config = dict(
    model='contrastive audio-text model',
    dataset='short pieces for a synthesised band: melody, chords, bass and drums',
    train_examples=26041,
    time_shift_ms=100,
    n_mels=64,
    hop_length=320,
    input='log_mel',
    spec_augment=False,
    win_length=400,
    tokenizer='char',
    vocab_size=45,
    loss='sigmoid',
    embed_dim=256,
    encoder_arch='densenet',
    encoder_norm='batchnorm',
    encoder_activation='silu',
    encoder_depths=[8, 8, 8, 8],
    encoder_kernel_size=3,
    encoder_stem='single',
    encoder_growth_rate=24,
    text_encoder_causal=False,
    text_encoder_width=128,
    text_encoder_layers=7,
    text_encoder_norm='layernorm',
    text_encoder_norm_position='pre',
    text_encoder_activation='squared_relu',
    text_encoder_mlp_ratio=4,
    text_encoder_head_dim=32,
    text_encoder_fused_qkv=False,
    text_encoder_bias='all',
    text_encoder_qk_norm=True,
    text_encoder_parallel_block=True,
    text_encoder_inner_norm=False,
    text_encoder_positions='learned',
    init='lecun_normal',
    residual_init='none',
    optimizer='muon',
    muon_scale='spectral',
    lr=0.012,
    momentum=0.9,
    nesterov=True,
    orthogonalizer='newton_schulz_5',
    adamw_lr_other_params=0.0012,
    steps=6000,
    batch_size=128,
    epochs=29.5,
    lr_schedule='cosine',
    final_lr_fraction=0,
    warmup_steps=120,
    weight_decay=0.09,
    adamw_weight_decay_other_params=0.05,
)
Rows from block 3 of the audio encoder of a small contrastive audio-text model, named by matrix and row number. Rows with one number belong to one channel. Each number is 500 + 25 x the weight over its row's rms, rounded and kept within 0 to 999. All counts start at 0. Numbers have three digits each.
After each channel's rows are labels from the 100 clips, of 14976, where the channel reaches its highest value: "responds to" is what is common among them. Only what is clearly more common there than usual is listed. The data: short pieces for a synthesised band: melody, chords, bass and drums. In brackets: how many of the 100, against the usual share in percent.
# conv1: bottleneck pointwise conv (encoder.blocks.3.conv1.weight, 96x120x1x1), inputs 0-59
# conv2: growth 3x3 conv (encoder.blocks.3.conv2.weight, 24x96x3x3, transposed, each kernel summed), outputs 0-23

conv1.12:505473481485518488486477508514494481538473463494503511498504479457486511512493489468548489517506472461490522489515482468526555535460482538480495506509472523475526514482483543458525
conv2.12:468453567517486474475480492485516528506494490500528480494511528523518475
responds to: marimba-like (30 vs 10.4)

conv1.66:473485496506479485481481493513482520498483495503503504511531491467540480480485487524471521483482470549463486496462474508476522531505494519513462444466527518447483530477492474537484
conv2.66:479485517523440516471487503478531569506509523497533507493517508496506516
responds to: vibraphone-like (35 vs 10.6); organ-like (31 vs 10.3); text has "thin" (28 vs 11.8); melody instrument: organ-like (26 vs 4)

conv1.94:487476547473515476491490518495530471498500509481488514494487469513508499496479501488509574486523478513512497498539487526478535517475531492483500482474460465524462516493464519518485
conv2.94:482502456494488506471479467482506470528506467513493529498518454486451471
responds to: square lead (36 vs 10.7); melody instrument: square lead (27 vs 3.9)

conv1.39:469490493492533506506508484507492492501465453488494478490536484461515540490526511494462514476494515513498503477523514489516482478490490487509516506494510502531514483483502489501497
conv2.39:437479514501456481480502499469510565505493498477537492499490494492509507
responds to: square lead (32 vs 10.7); organ-like (26 vs 10.3)

conv1.65:540512466487526487490518448489473500508482461458564473492487475528496512513495489537455501518518498488520515467516484525433476522496498485490508471526494493495491507476517486473484
conv2.65:506526449532515513530532492514497445486514510496493514535511488463484467
responds to: clipping (29 vs 8.2); text has "clipped" (29 vs 8.2)

conv1.82:497506516448529520514523495481464490504506493488539501495538533442491472504515505494474489523512451457516585497478512505459506495517475508529481474499541466534509493481478444516464
conv2.82:517485468502488520509455509484511454490472513528506513495493469472435509
responds to: rimshot (94 vs 16.4)

conv1.22:515495499507448511501466466512483476522508467503518524511515456449480501489478522488522510464509511472472475495513462540474480483500524524513579483500510483507490513445538506517504
conv2.22:489461523524460529458463504465516551517526498500527479499501515501487503
responds to: harpsichord-like (31 vs 10.6); plucked string-like (26 vs 10.1)

conv1.47:482525515471489508508474489487492496484473472491537497503462515520509481504540495523522489536501501488486484482517525530513483474488470509538551492487475545503487525514555513464512
conv2.47:468489511503453472465464500494513534516515517471525502451515542505514503
responds to: closed hi-hat (72 vs 23.3)

conv1.40:489511442493496525519525561512489484502474490471535485490490523502479564550503533465539486489533510467467508502471483487506494476503498480489492490549468497467534513496488500502468
conv2.40:525489486511513472495439444477511520485484486510511509521537482459489511
responds to: organ-like (32 vs 10.3); melody instrument: organ-like (27 vs 4)

conv1.87:506519469504472464447527497536492477491484552448535447530467503508529462488520495541543490487496516490488498487441508520523505511477504502515498496539520482504510478524488497526471
conv2.87:469499500478465512483468492473529564485497481503500474482539524508466487
responds to: organ-like (30 vs 10.3)

conv1.15:521513486503485470515458491556531525507529540469509518496504494485476557503481510504494425514529451528480452534473478502453505516492506511519492533464482473522532474494489498528494
conv2.15:510475500499487482498462480470483530524495531470521531503552460488520534
responds to: marimba-like (27 vs 10.4); organ-like (26 vs 10.3); vibraphone-like (26 vs 10.6)

conv1.30:518487444499509512507549495504550478515555478482476503513504463483471495523492502524519460496513481502513535571487485464475473514503475478508482508513450503497519498533485472468484
conv2.30:480484468491485544508500494481522466480491525519483482502528447485450477
responds to: rimshot (63 vs 16.4); organ-like (34 vs 10.3)

conv1.59:493487496480494470464493547489477518461468493509506486497529513519486506479521475516482512520477519482520484497545538502482507445457512497493483548489456491512503477492522482546486
conv2.59:504491484461500445519441525508495491484475546507489516480522508513519521
responds to: clipping (29 vs 8.2); text has "clipped" (29 vs 8.2)

conv1.31:490488514498474510494492517492557517511481516540509497470487514494497487463469496530508513508495495532534484463472509492464510446476497517519505502518526457465496507556575505508465
conv2.31:483464437508497468494455502494510488514495489510529453513504488474461495
responds to: rimshot (51 vs 16.4)

conv1.76:467484452506501517485479531510514502461456512463497498491496474497547511479501555466472487508467473468501497486519506549466512481495511506522470495510539527543482512447486486488494
conv2.76:516511472459504519538511508507540464478545546485508513500524517469517497
responds to: bass guitar-like (54 vs 21.3)

conv1.16:494502546512483534490501532529514485520505504523507491568462477460532496464478486509484510463470469573476475521502481458488467501483463533506465491526502488525526455486525478502499
conv2.16:481483515492498477491480460515531511511481547490501479504565465482472519
responds to: organ-like (48 vs 10.3); square lead (32 vs 10.7)

conv1.57:526496536535513471481503472525480512467472467483529479495544506483519453523461500476462496527498480461470513526488523522547488456496492494475501478548531516482479489502505501468458
conv2.57:464474488526513482493449500453487478492513457475513512501445500488502502
responds to: vibraphone-like (28 vs 10.6)

conv1.89:528525530467486517451500533506478486525501474507554538517486472482510505470461528522509510491506491490510463488477481517500504516487495467486515522482541491483539473484517528477497
conv2.89:471470508447508513470501503465487561500492507502511476503496543519524521
responds to: square lead (32 vs 10.7); clipping (26 vs 8.2); text has "clipped" (26 vs 8.2)

conv1.54:520492537476519474496474475483461496465479492515498505494496495543447523505484504522457514534514494507485495465517513531505498487491533486517498482526509522515571504510461486482415
conv2.54:493483506512465463479494464467521510522485464473528528492527465502489544
responds to: harpsichord-like (26 vs 10.6)

conv1.67:490518502452473488524512538451515559502453506490489499505505501465533507475521479485479501530532478490516496523481426505474445535549480528477515477498526465511496501528519476488489
conv2.67:553485437507505560515514479501487479500503513502509512509472487471480503
responds to: vibraphone-like (26 vs 10.6)

conv1.6:521488482496494508456493490552499467525491502479508555496480532487483454538466476527509476465512518499477513527528493475524510512488468498458495497491489491468533465497559518476474
conv2.6:525465499459497503524447478485501473475476532518463487488507470475485478
responds to: vibraphone-like (38 vs 10.6); organ-like (37 vs 10.3); melody instrument: organ-like (29 vs 4)

conv1.74:472516506499474491483465480517496474472510514472486490548546535481508503435520467477504481544507465475545514511478498522492498511464480505497459468495527476496496502503494479549528
conv2.74:473467481537495531454460519468493539510509464511519520501481513511498528
responds to: harpsichord-like (27 vs 10.6)

conv1.79:466501536484454479475493534525516473539464531488465498532491508464473504478487499517536496484502499491484516524512509518532509461507508511470493545501485470481514462482476511474505
conv2.79:498483512433487475489495508489456499480463479494533473493508524521460515
responds to: clipping (47 vs 8.2); text has "clipped" (47 vs 8.2)

conv1.63:487527537445502493509506469486554525510504548498481482496532510476513484465449469556492487446492466509500509483530506498465529557500509475468490513499489523471449520485529501506484
conv2.63:538465479525528551497500535524505485478464507506499498497454469492503474
responds to: vibraphone-like (37 vs 10.6); melody instrument: vibraphone-like (30 vs 3.9)

conv1.78:497487501474509474459492500507478484466496504502488489553498505499523478483559448534456493520469521553472536495540499494512449565483505444465477496484498505460483479484472464489483
conv2.78:512494498494517499492510456474472555476470519503524490503555523531474511
responds to: square lead (39 vs 10.7); organ-like (36 vs 10.3)

conv1.69:453495473468476495512522481507469515479506492521504462506487481482505560495486494492514513501521505474501499508502508512495529451472504502513473512509491505511519484501515468498487
conv2.69:465486460486464446487457493510482496515466532498498484475497513506527529
responds to: organ-like (30 vs 10.3); melody instrument: organ-like (27 vs 4)

conv1.45:489495485493495512472508482516483468512495486501504508510503477476520486500487509545503487492518469479510499503497464500520531529486529499462481453508515494508445495473521504475519
conv2.45:452460531504476504498480485477507570504495500497518491482499519506542481
responds to: marimba-like (34 vs 10.4)

conv1.28:520491519494505520528493545576456488498535501474505512517501514508498507485512486490484468474465498498477518444494495509503466485480470482509533486510480526507523503515461528492515
conv2.28:523494459451551518497486476489460480492525482480510477517518490522466490
responds to: square lead (40 vs 10.7)

conv1.49:504527470491470493479501483491470523486503475509525472492490485502472470490495527484529488512524489524475529484515471535472473538472489512536542469488506517501515490544553508463493
conv2.49:467510511515467508438486497497464531527529533500515473491510531486483473
responds to: square lead (32 vs 10.7)

conv1.8:471537510476482524456500486471494517458528530455477463490496484485570500510476476524510516469492560472481474470527488494562492537483515479496499534502505460523486481484513460491502
conv2.8:468502554434524521489485491472527526481501510499501514520489527510485529
responds to: square lead (29 vs 10.7)

conv1.33:462481495537491504534511520506488488520520529493532521493486517542484479464522477463464479484494472509483526486483508517487483502494503485482523485502503517508451519502497522516553
conv2.33:515524450504482519482481467485561532500541519501521504504516498469482485
responds to: harpsichord-like (27 vs 10.6)